python train.py --dataset="seven-segment displays showing three digits" --momentum=0.95 --batch_size=256
Rows from block 3 of the text encoder of a small contrastive image-text model, named by matrix and row number. Rows with one number belong to one neuron. Each number is 500 + 25 x the weight over its row's rms, rounded and kept within 0 to 999. All counts start at 0. Numbers have three digits each.
After each neuron's rows are labels from the 100 texts, of 14848, where the neuron reaches its largest size: "fires on" is the input token at the peak. Only what is clearly more common there than usual is listed. The data: seven-segment displays showing three digits.
# gate: MLP gate (text_encoder.blocks.3.mlp.gate.weight, 384x128), inputs 64-127
# fc1: MLP up (text_encoder.blocks.3.mlp.fc1.weight, 384x128), inputs 64-127
# fc2: MLP down (text_encoder.blocks.3.mlp.fc2.weight, 128x384, transposed), outputs 64-127

gate.247:455531509480460496475502487489511497470531493487514419485517488512498478491500498531500503487455501511523524540531525519500530511484489517471434494485529475470476480551482497492540500487523466
fc1.247:499467513535487508534520514477519506512491528484516576498483521495549508506504527498512476491530509446475473482448485473477492520527491483485529492549509560502537497457523500520506485508503505
fc2.247:478512459479521500524486508491533512483494482505531509457508476489521527492469525515469467547490516476514543516521552488513482497516518483546525491467505479468516500504493549512479461492492515
fires on: "4"

gate.350:477545500481496528499512481558468549446440550540486505536479494525495538497489518484490486521483508512481460480506523495510505555503476485495521496451503496514470498532521485497489500495519522
fc1.350:490506532501517457479469489437481536433503477496483476500508500484543461507521521525524483502524491527502537466494479518530455505544510451477444488483507529508514501495485444507537483493545448
fc2.350:485484477444524551523476511525466482492515478536530541489470434506485475513487450531501498522466486517459513430535494514482484474559493475526520513459499488493522493518505485492529514502513491
fires on: "6"

gate.382:520472489524485453463500512524484490482480486500497493531526492484501456490481462543478490486518511478471454503503494500480510514439451463500536450502486486563467517518485499443508503500459444
fc1.382:550545506519533482450528500507489508508504501590477500472515513514528468501488492517479506504524504525439505569508450527466460504504459461494532479473488460527493520491488493476483555495480446
fc2.382:493532535538490513549532494476527511516498472445490451485474494496479480508496511491523498514506475496491511474466512485491520497511560505494509504518456534500573463476482495544473534499510498
fires on: "9"

gate.284:499526473485543494477510501492514501474473500536472473496533515497464487486508483448467516494512498533496539513508483525586510464508524484513477473530529470486500526512481499488477504493530529
fc1.284:524489524533520494493501501497493538528510471473512487479508517503476497501494521482508470523498523492515509503476550503492500522480444441532474481523474530512499504545491524501499502490456491
fc2.284:447545483541500511490505519466488517494486455506488518502491519532505546486536481538478538483530483530476478533455432491496498467536488530479491507466541473521529481492481523454484485511521467
fires on: "."

gate.255:539462532504495468478509453482552438477496449472500454505511502462538486488467483487477510508483550453502494496500462526488508530501530476518537495501497497511517519506509492485526521517525506
fc1.255:467546483496468519529511550483477521499536518512503497500504442496527492475505515517501522541546465525471501507505514499500477497487541461519528555481521475499465486496514463542464502507500495
fc2.255:554551510496510485492486461515544462465536508483509493535470482517480492511455525506510550510504518476586509531499499476509521493515526504478486523511509508536497518483522477484515505529491492
fires on: "6"

gate.102:533472499494509473500518518531529501541474477447529489471482515477509509490479488478529526505526495524524516484499488521484543483471481505491458480486548530501496501474531502472470518487472479
fc1.102:488543547485504518471466466494514516439497531532480468498513471481442481480494497508472466489490502479515509535523519480491470535477515536505531518503463502476499506530467487535543474463527493
fc2.102:507500521516490535513515520475505458476526484475507497506511447479480477457479508449528515548547507490500535467488493486509498520514503480495438552527501498499458467489551555503476498488515519
fires on: "3"

gate.85:538455542550500457513469456498461474470458490514466518469472505456515491518499465513498453479526492499459508531540537519489499502465496483505507519523541515484488520526488505482520473493532475
fc1.85:467489530470489507495503498517539536516511519437524535503548470525521515486515521476461533532495506508525459466477515493510464482504501514497527510464508517520501519486518503505531558520485543
fc2.85:558495556545471451504540515486506500484481477539450464471504549502562459466469500511498503502486544521492518518510503484508499530497489486507494520522522513495515511546503496475513463495508509
fires on: "6"

gate.106:546498510501460497488488526495500458485528493498514438478496473504499479536505525508467477479490526512477484503493503474475490543473494462495488546523423471553447535543483477466510501521500502
fc1.106:508502516541456508490511509493467517504496506523526472488518490433494495505499482477501526519530493512499544535527533544493519519535501476552429478495493497476479525480441469526543489542479538
fc2.106:492495494511557461477495523467496533528513522500479560490507514517491496546524486471525493479518527536498498504494459491501509537479506509460477467530487464492471482525534486452488535493481515
fires on: "2"

gate.16:505466463487460491491512548552491515496504527536561507485499492484449469521473532515504533502526441488499499479483481535482446478502501506509529498525474479494446511459536465513522495497493524
fc1.16:499541535462520522523499516483504528501490542473482498522469470487503520512497498501509485481473521502537468481513468498530492508486529546481478534496498448521516509519452481526464539450439522
fc2.16:500502502478523542504496508482525497477499517496463518541522482468496490516564492484515539524472511522518450485502502488512511502506478520555508514477482485479481543527464533484492511494444478
fires on: "9"

gate.157:544539532477511482447519503535498487508507489500467478498514516463511461507485511535482445535497517446461455514482498480539469460468506500545492535530491529533493495506498528455513488509493501
fc1.157:496497530492514478488537511490457497463519551490477554516519492471526499477502518497509476506505538520449502518483538483519460455473547486511458539517493503471509506520483510464504518503493545
fc2.157:497486504537493496536491519493501541498478503464541503474485500482466538502482499514476523488506473513525498513488494504535507485489514517513462475464473468529507502450508475485503452485528511
fires on: "0"

gate.20:533484491504471483525495438517494465465489456491464508503487474506519447477472511542513462505484480535508469480529533493475506504468480506519512502522497501499503526576508536507510525490498527
fc1.20:468479531507516495518515510455521501502507549496519510479486512486488536529513485444486542457514538479499521496478475487529514507511514517475540496511507510492516494477482477513491442512518463
fc2.20:529487532517530507505524503524527528466511508524520480479504475518515473521493469458511489466498534509586456509564523494519525506481522504524473527521538498498474478515478504482522527479498540
fires on: "6"

gate.53:494508553519497489507463521520545486474519484472521497476480512485538481495486488487531521502496516491494497484519487504518523467485514539502524512545514523453458466516502507498479510478506454
fc1.53:448477494512516508507511494453480471459515518501519509492504461460469508456498470507494483490512459506497538517475478494486444493548544464518472488490476505497545485517503486469468496539476530
fc2.53:482481488482509488551502488511504520510536475528511482491481514495497499467500509515513481513492489451484508504508555479492550496504519502488530495466473510505503478512460506526474465514538493
fires on: "5"

gate.347:513497446488485519441486515521496518531525443507463499513488508479493470480485500507506462487472483449460510501488476501497505516538501502498468453520505501507493524542488499491473479494485508
fc1.347:493495457502490511475480506510484522493526446506474482503461510481480472474479482494506467473453487459440528527476466498484505528515502524482473460504516521490481519572490491483465485488484515
fc2.347:474449494530498470507488473518463465511498454519502518472514507489526480497468509498514500472480473477491506507506529508487487531514514502476533487537511569494516529497477509539494513530485516
fires on: "5"

gate.325:496485489518447497481547534482455510500501485540542466514502525456522509497500468529476514505483477498497456515490504540454492523491457469479498461538482470515481521524504497470528492490478422
fc1.325:491537503495553497474473470560518513523543474475432529484488473527486494494478512475529487509521515525510531513512517465516459493508543494500480489466510539515484479488500503513506494478494565
fc2.325:542508482511458488550546529480477478516476499534515474495498542457529519530501466525470519483494499484525447506522521546483537502478492488508514523514499473479478515534501484486534487493524409
fires on: "9"

gate.337:519518484501516532474505501514519500470538504505484513531480510442485493496452527551510519543468464501490513487486482505482481473512501501525482520500531505491522478482483457499543486527504484
fc1.337:482517489500464492543519499500509519501474466522536461500523514527553523513541503502511485506534505463498546509486547493471500502516485489481547536506454490499449510538492496472475537539492474
fc2.337:486494534511532550523494463491518556491538493440520510514471504495431515485480506516485498501491504500493515511504479504546524490513484574476482499491492482505510477482512514504459536517444539
fires on: "1"

gate.276:491456446515438514516545551535475507484491500546513463516530472446472487501501488516531497506499481458483503472481492480449490505532493541515487499490547542489485469469531497511500502557510503
fc1.276:484514539495511477501482450472518510505526509488497499506453541531544477518487515498446510503536484529488487493478526474524498514489447451523484488583489485501493472496469503490501474467509456
fc2.276:522470500481525475486519538500527508498518505475474493538524474510482464532535449484504473491478563526467495472510494548517474473521554539544474524486540558536523457520513483531513492500469495
fires on: "4"

gate.363:511547548490488518492458504500514512477523468501500519514488522490497507501476563495527550542488515496512512497477523485509464498480482500512495525511516514544511546550485486510553528513509491
fc1.363:480476547542477466528455473485485519530478536482492462511511493452510481502503503531504516487503481501489518486467480447486512504537535508515511539475476491465546464504551498553481515481546503
fc2.363:484476533514507511480508520473476487479498529490470491486468511533528470513456506494423516482458543511474493521496500538552520514492508514487482505472481475512504481499492499456539455538506482
fires on: "1"

gate.352:546529522443429492480497521503477475519504532538530526543526512518492525480455494464495485500530487498519507487449464472515555451466509531503505517506556497491506508510492490517518500482498486
fc1.352:505465485543510496523497521445496502455516503497519473497489500516438485520482509475505484493477504504513466462502478507504480500482470475514499504479518530488453496495511470469512445468497490
fc2.352:443520499477516530496529509527499521499469488535481535488533511488497559464529491506479508528487515490476506518476515489499503510520543518544519544506490496506509501481511509536497486491554506
fires on: "6"

gate.320:496517490491463469510512481528488522508502486508515453505497498467489500535491435491483474464454495489470562505511500519493511493499444498470473472439513510500486533530516482515489480492501498
fc1.320:535490475467443495521515520501500520557469530527501494506553514486494512512495531515464495550473493470492466515545521502471527505499509511552555535478528535506496487496547494509487509507505496
fc2.320:467491504482525509497487518507457523470514517531521545472502472519477485528492469454472488468503519491541511479505478520462520487505508512437501486499471512522505523471504489515514487512495481
fires on: "4"

gate.307:489502489469525454504455491480501526483515525480516530494506539524423510528505543527514507560490515472531510477517477467491488471504496521523542495532557504487472542496488450505503514479494478
fc1.307:466492558531490479519516465470493468476531484484510509529521519514491530537519607505509485492512488513458494489478490502494487492544448523516486491485481486492499531510502506478501484560493479
fc2.307:426486516500542494522512481512482524545542486517506527514471482547483517489471540478503489421493470508499481524515519527447491553519518488455519501542474474527507503526525505476507514506501509
fires on: "2"

gate.324:532497483552474503512471494498545494514511488509506549519491479469501513496502479483485495471524485525502474519494535473468498477504521526522536468490523468470548506489502467498484507500480542
fc1.324:527507520513509503490572498492495524517481441479506526502520487483523487490521487517511500471496520534503463528482546526495531472457496520494539461505528466502565503517488516474455525491465540
fc2.324:460471457475460503501549515496512499487519506510506449505474488486515490490511537540521492498547508507456479543498488513505489531494488490497493463479463491517492472509527510528480457475492491
fires on: "5"

gate.345:538490514524515527530481479521565516509550489533472508426493473476481487479490499519505467513550530507505443536478498529472464503491493446523498527519539483483481539521484477509501494481513509
fc1.345:482532499494454457474550482539493496552475505469521491546508494494538513544515495444491547490450440505472536491475513522485521525494529529523516437490495505469517482484505500481534471506538512
fc2.345:471517506496505490527472458490477523514497517506583539517508442538518485488491502451454497530506486502550507542493490567485475518483545491482496478498507483478541473498515498541488504456501515
fires on: "1"

gate.103:511504476490476512526500486518514479484474481523463540490472501512481497509502511526475497458496519487529550514530493528481519476487466519500489484480482497465504499535482493464466461517493523
fc1.103:520509510481507501487450497465455502462498520485500519551511505505467511512477480534491528468539494522497485428519488493533508512477517559529489531479479532514466542530468516509507520489546529
fc2.103:529499506525480523489476483434492485511504533498473546461508492528520510536490517539523505486522496488450515504493456488454491527476503512519483477494473485507530505478550472493490497516485514
fires on: "0"

gate.74:505554515457524529493542494512503503485467556479526494485522532522520456477486511477517479510485455507539479486494458467506474507462500465485526459490496481510496520483482483503515529513490519
fc1.74:483464470498497431528471508488511503495466519483515510496491515491510487457489479485496468530464484472522506521462506478487509497458470544497525488511553503512460483499543484456522505448534549
fc2.74:488493471494476490456522462490493495516545501460512467486509501477487478501473513525509551505490525540514515465538518496562501472473489541532446493467528443498527512498462500524508492525505497
fires on: "<end>"

gate.201:507481513494507533479505517510482536501445519493521568500524509504466512501494521495519492492517489480508478472501535520489530509512488531484489506486520509478518497478473485467514518503530515
fc1.201:459504526543510506528519517500500492527513487486546541472541487474459505459518531474490507487494518491494446514503491518522508521524487526455468448480493490511472473480444490478507511526431472
fc2.201:499458512474460513480532508487496454507433562523515478522477475484501510504501485519474507488504494511507448461508523501456520499443479504517573509485469481504521516489501527520485499513500496
fires on: "3"

gate.241:523530509513485511497502498509469517538528523487492493552478461502488480511525462493519475480490525523503533490470468468502519548510493487508449494490472540483435485511526490466454550472513493
fc1.241:519516498506486508528472487495465493531513527473522472535467452483485485513509468493525493472513517528506524486492484458517536558499485495502456530494487523454442477492520488489449526494534505
fc2.241:511508508481517483497503494477482459482484574502481510474480487467462497504482491511510508479484534530499518502520455490517514515496478525511476504508530472471443500552534475466462507523519496
fires on: "4"

gate.161:507506500525574479487521491465460538472534481528453493517486485486473498534502519510496520512494501499487497454492482556535502520534464480526501499519518491497506465563478509525508456443498509
fc1.161:470499491474545532554487514533474551503494503463517520532513502486475528499501530518503520546520522500490509481499475517504469513523494549519512473504515526507522491500478461494453487483458495
fc2.161:461495459528540492482497514525514473504478466479479458474454502511504454456544467507494469510496495496461517489496478450533523524494494511497542503428513482474516556456518500509502503500527468
fires on: "<end>"

gate.71:486479502512470492515485512531473494500503507482457526498496518467511473493532503486462540515494514490495507471498441499518508503505451503499409494449538472512530502511497493476530481516464482
fc1.71:498488480499488519487512479484531529514504497551481471474495501501499540503496504489506510472529511525499501470469523502498503501547579535493572508484519518462517474489498522512489504513537489
fc2.71:480519476486506531516496510509501511513488502491502526490526501470536483522486495485492498556497528453490529494505523515539425523527511504492487489504480493503488527498496484514530517503432464
fires on: "."

gate.242:465463506550502491497516498496507494497513531513541475532455501510485503496469506493468501536510484490467462503465498494420465474541474477499517504475500506514525477492519513510536503512476487
fc1.242:512496459507498562481479455487512502449481477514420514523487469510531515441512509467529519448481461516499551496491516528567524482501530490500500522494503510484503506530456482512466489485516511
fc2.242:552492529481522498510499490502506464507506515506492504511502528490497508534562497487478508489517524471560458491521478509494528491502491489500479517540509519496446482536496495523503530501467484
fires on: "9"

gate.126:513504517471544471509510511473501484540451443493455506486489502471472507525501455468477501501511522503510542451497482511517515524527504503505506477505487512558484524538521501497485503546500481
fc1.126:517500475555475524509465482524453496532494545472524523512511472519507495475525502485526472482547524497476469564477504510475512491452463501518520532522478501495537487499499529504499520459516469
fc2.126:506534529505491494536521483450554463502530464502478531481500514515486447480479508492481508483461499536525513548483548522529494445519557513471505514477501477478446495516500487494487529488493473
fires on: "."

gate.109:494478491540490464522523502507482508484535512456488478539473528467491487465514478467526458520513465493481527497500502529480497504499524499489472491507479523521462453495526525493483477419466525
fc1.109:494520518492516545492484478483505511513492485534506519485466481492450503528450529512510491451490518505533458447493485473505524534490496501507526492545532477526526520529457485523514560532496501
fc2.109:481523517484518491508539514520490498499560529519494493480490495453513497566523471466506501512488460495494517492487485476460460491543515487506511508513500511491476459478515507507492473484501516
fires on: "0"

gate.139:538468533491521479506528459483493482509570448506520543513459493450502528525533535484519528502512499518503534487493520538486540466503461505497465459530538500482516514480486483495477551474538457
fc1.139:527488552529511499551489547489531468505531447494476494517482529519511501493497494509513497519531499485476536517461476490503522475484500502546517470525591492494475450501469486551531469483494465
fc2.139:479498520534511494469461549495532465527507454453488437519470510490526511461569469512514473475521472469518458498514537516509503536510474524517473502468500507521497463482505528528482501502459488
fires on: "1"

gate.46:533504511485513503516500514503499467486523474516492532518517535505511437531500519491537480471470503522480492503434511483513526530478525469536513470482456516509535475516453484481495508526491526
fc1.46:526537510543526447503503513525497475494518475529527481527487511513504483514501515507504480462488492519511487560457466494506540488468536482490500471515456476528496478503494476470508488569510509
fc2.46:532463487525471506531484491476537529537467492511489503477498512477542484521499502533525519486427507528470515522516484484509481528505483516508481496487499502464511461540520504507512459486513483
fires on: "3"

gate.82:505513522452512493503520487496477460492489487513516492503468510480485505508481483493507518504478510530499502471497544528503527523515470526491499499468534489522489468518431472485497525451520476
fc1.82:531496515481509470479472482521485508460480509523491535500472539487510527507475498501512542448515508445501526532480477473484504480492468479523494482526495499502505528508498505491513488498528448
fc2.82:450492475481521561503464473533494518524511467472504446511506487479448495483536481506528484518507473501519520455484469537489494498507494518499507477482554505480461507500489491507493546491485531
fires on: "1"

gate.17:505551491512508520506525511471505479508472535476516455484485534460528511476475491476497514514522459481492509547510490479524522492481537493487571496507523492530516499495484488521535526497550540
fc1.17:462506455487529470478508477469476475489456548525502501500522504490479517535495497504506466459487542479495510518456506498507531508499510523527523484513484566483477483506498526496521491523573506
fc2.17:481493534477517500501456467515502507540507485441475474500477519449463484445538493500499512530492506553511514454510473453468501541460468507502483454513497490484514551517508517527514557516515524
fires on: "9"

gate.355:517527508530468469468529540500493500492481502447497444482463520486523510461518457476506487490513500494504511523476490497473485509484513571513460488506478518459465478494506528485499487492451486
fc1.355:547504495482506504519498468506485487494470471493481534505518517473482520521493505477508488481475520499506466507491468500499501512450484531520511509481522514419504507496482538511435497533503478
fc2.355:525508518484513449485515514460516486500463483450512507500532489532552541474500517509525519495510516536526486535489502541502479488488527521507523493489492517495524484492501503533522485499433474
fires on: "0"

gate.280:527480508491555506511530484489467525490496487490474465487473533547499464527530487495460493484464507504504529476476516529528452472507453495487480487537526501477538517499514492490492529509512509
fc1.280:513529517540454478532547479508562493534486474486488514493529484515497523505503484490550502512474434493430495523493524475486540512509483521503485488494516485479535512477484514462525452507522497
fc2.280:508462519482527473518531526496462486509509508488483483474502488515522497472515471488468545460485500494525521491495529551539484476464479465502486495489530520493483535495510525524479535500521504
fires on: "."

gate.200:479545496480518510484520489495504505529527529466483476495530536505543507506511494522529484506526478494499556493525462459504502513520500475524410524484488523500460493509523491486499553481549541
fc1.200:527437488527484527502495489512531495477467516532505518512485483498498505499519544485499504509489542495541435528511538548498480475492529522507568485515512480523509524501523518498505474537463525
fc2.200:508516517500472510509491503538478554521536439488514478497514477453509515495515487530506557530493506475455507543500485516503474523517528515498482492500490491500504514433469495552501482463457473
fires on: "4"

gate.22:542491525549514493486509473478491483479486450516469509472488495487521457471509512533486516526502507474467523519518494488467496496488530489494519512520539517522455491554497474468559525518531473
fc1.22:466524473481527517486481554517522485513494515479494507504491523507453528535505522439541441459510472507492501471476505480519521498481460468514440493525439496499536485507511474501462505475510526
fc2.22:452521463459491533539464551517503493517494498487522524522517524530468520507498487457512471489512477484527490481496498483488481508489459528529433521549483472483484492485501464489470493487519494
fires on: "6"

gate.216:518469531437461485510468486515496509483479516504493524486465512506502495494526512508482492500464487524521484448463461494512496496535522535490487514509492476475516535483507489481503480503514512
fc1.216:498542484590508523491523488479492496519495478483501486464529488442488494489501511476523515518532520478501512484557550513484517517447486448468503492496523552500491520461503511499470525516507488
fc2.216:448480484438500449508474510537477522494528503545540545505493532538486495484524516487460536495499518547507505505430499476507485482494515509509491497472510475521483488520496509484526491471495527
fires on: "0"

gate.274:519527488503513534506500522457481500449463522525486483504477500493509487503476472525484471475511495463453502542532447524520538471472517533514503498460448457492519521514457502473446513487480504
fc1.274:502491539513511479491517527487519486525536513534503508499518505495473516509540535486535510508481515542525490463463521484466521517531469466479527489529497541526478471475531503476532486503482451
fc2.274:459495490484503507459534519505520504553534483486515489514545471471517513489536530493510533513493532507516488470473537471479498524508475470512532476526580545526461475511504451474543497536538512
fires on: "0"

gate.77:544488505515474506496522462489499488495494527429483488474477453507509479469512501461534543497503514448477455542525506491490491524510528470536512574502508484511476467503519504495507482535521489
fc1.77:495510475521510480514578507507501502478533479495518468484485499519481521505494505508509519488537516482486427507528486489518531506536479510557499553476498510467495486542519498511522479494474479
fc2.77:496466541525513472535517485528506492495530530489510470488529476535452558453482468464536535468513522539521489516511506513470499490493509481509475482531481505509499465497487486510461461492494480
fires on: "6"

gate.154:517502509531485489491485517473495467446492497557488504491471494536483517491469467516505505566512521508451500495536488491501457497564473501522475506482486519498500500533502476529465495463488529
fc1.154:495488478453519489486510510467528468535469509524527543417513478499495520476467516521515469512491537502502471502517463490518489435489463489491509534510505565511519484482490535493486513452494495
fc2.154:502462495458514519531496481479523494520514486462474495445509527538517494505465501510477521487489524475550486513470555508514537485481520532523487497475512541515481496497483509473488477459525482
fires on: "9"

gate.258:520505454481466448500506458514511495509517519480467517502476523523490445474525514465560467522491518505484506492452518505447529514508487487459486510523552504498460532489513518485513499484501524
fc1.258:458492498467480512505496460526504485472504480490486509483541473508508483478502501508485503486526515503545482492523513470506487486544471476464494496469484498480511507517497475535577517546526488
fc2.258:475508507480499509532517478469523548494463529514501524496505535517521519467514509460528526558509521496486493493515516491475512490541523505502528492530471544483533448452498530552521509498469519
fires on: "4"

gate.101:501487521498514532539496489505461489568532541464451515481473471515527495482474503493506481455541529527516501481474505527519533503530477522541480530519525473490496488511496506512509555461464505
fc1.101:502473505462476494502467504481499481491495503503448503519484509518477479490488501496499460513520517478465533453441479493503482496460504523473537502514524539493469547507517483496458471520511492
fc2.101:530511494506520521457478492514478493474471489479531459524536532528510518525483494534493476532447460513475492489513527504481483509491496516486514523491466475518507500481490488447531507553464520
fires on: "4"

gate.99:476508500455468526508487496487522516535518470519437511483518570510508493467459489516471500464523460476459488457515489487448520489505515478521477508464483529466464534536536539493503509474548536
fc1.99:472485474462510502506508502534541478503525523506481533520521538506515476479479478535491448473549490462482519509475456487501503497486494467466498518484442485467467500512493499498531538517528506
fc2.99:518505520492505498499516495490513513508518491474465552528520493528500518502519545460486472528496480509469503446474528502544551494531509514507519475527497500539492516540464478507449487529476499
fires on: "4"

gate.12:482519537509499492475507459507490461524515485486538509505504515480540473525554499506447504554514522501506535495495545527520524475499491523511494463477537471493499501503483477506493493474522478
fc1.12:473527486482481514474481484490530472478514494529477471452507500546481489452503539480506499504507513522514508519480523492519510481478460480496497484496501466452506476559506458483497508482513559
fc2.12:506486496439488495547503507533539476492517494510515524450443475535497492513493523546526505542475482478517513474495490461470488490511482518485497507493482518464511428543522502542501492504512481
fires on: "3"; "6"

gate.54:502497478443535529513490511437478478475571477499516518513505468518449520487469497503514542480490482467536469465533487528470512541510469526534474472506509507478467490503514485490476504497489503
fc1.54:556490511530527508477470451496452492455467508516453497507482466490500511483489514492524511513520479498488532503513502479508498485488518502504508498477540551503527509511507485485487467528464481
fc2.54:449486523543510534482486474469480501528549508507485488523539464523500537499496491484508502466492494556472503470538498519466500516536500479507494504493515474532480472465508461506515505534497546
fires on: "2"

gate.88:454521499479452469511521540558518487463472483536518513513489516520522478500528476479506467480471485521500439532509515486539455452532488484452511510477519475516464499513528502550543491512503492
fc1.88:515478513479542530485460515452505480515544508497503520495540500496492522465501512505470511494529483500469553509507468537494514506511526524512526473500526542475535511490477478494496524496487527
fc2.88:547481476474501530465489490512479537518489500491525497496460514439517455483499510515494489510504492444493525473471472502537514515511526484499481511518568516498491535543480516507508493522543513
fires on: "0"

gate.376:545494502542544496463484478487526545494493465484512486486481493468465506521524511461501536504458505536470514491498488521487512519510476510461467492500499486460487550472469483488521479523444503
fc1.376:508517462495541525502530496500532539478518491520511479499533487489494524496478513479485543513487490504501535513540566471495501522516528519503466510477504481466510533494464470498466469559523486
fc2.376:530521508501509466483462497522490527525531513486510498539479524485510540485482515495487529503525568510536479512487516472523495514486525534507517473474508495489503505505467470508533471501437479
fires on: "."; "3"

gate.186:517507476497519502502497484489479494444512493493474496511493509503491496485482455529480452480520491479448524536521493528528500460478530505516464490524455440496499527559447505493472476509484520
fc1.186:489477527477490506479482504538509519527529489472512513492525508495494508468516517501500551513482513491573457472489535496493492501523497469494503483525564527525477490513506516529551512512489516
fc2.186:467473496483492498478543500477502486540521476451529488550530464488518505523525504518502514522503504531510489454465523472480507535492502463504542473564516513510477491519522479458521491531512508
fires on: "0"

gate.336:557477514493449484481484463500508537493485495472510534486522515485506440525487499479522472500518474469486526461489494488496481501486526447497489543484494518509528528504490496510497489515539530
fc1.336:476511490531495508501465492489493523479492501497485505528489453468509532476517529474497499513499513493465481534498489525530496538515459511535478504513519534521537509501496588475484472507478518
fc2.336:496521501475469487526515461476459475502520507510477434442486517496498495439508521506515499482470491533520513509484512501475515525485488501445483509510477508474466464495487521506452476492493487
fires on: "5"

gate.59:484530467480505498516509539470519521525476493463535532479516489467482530475522493450510464491489516480567475488546476491488514480513495509516480546489471471537534502498519499502512519506528451
fc1.59:500512550547539517500500475495515491497512495514521486503500499485546507527459486508500501498473490480464540511511488481502491549481505474512493477535508533430530490506507467495502515447470480
fc2.59:507471492485471469461502499480511548458525522523514512537530510529474508491506543499483500497542497529512477490476547519512528464482522495511489473505502493536465536424506486491521466556487494
fires on: "."

gate.314:532497466505498507499472479483459474499485474538472514461497472485535488480471514542506487477496496529492487469517498510469506470505481533559476520535494509505499544509477493504474492544497477
fc1.314:480505530491497498507495498502524516522473460461525518468487463515518530486491467489493504534488498495488496477546491532492477486498492514464520526481490494509470446472484541529461514531465512
fc2.314:531530530493530494517514479526477473530509527550500491513480457526511549505499475473533510465475510537497496492496511499472476514479532521484541561520557466502487540517541484460504530516488543
fires on: "5"

gate.196:438529483515485485493493480457474511537531503532475481515470483488512465501558459519495537529535546475504510504521558478525500507490488533462490504480484488453471524497484505496514532512537496
fc1.196:499475521494498511510509469502482481524532525481499500460532527486476482516481502555523481481469452471508505514550508470474511488447545542524495500454504476490515504443501494469504468483490484
fc2.196:534486544481481448479473527480536499495465494507494543517483526483532465456497512488499494534534534527439504492458513540476494501489513461467519494509475521488501484491525522505533527556527508
fires on: "9"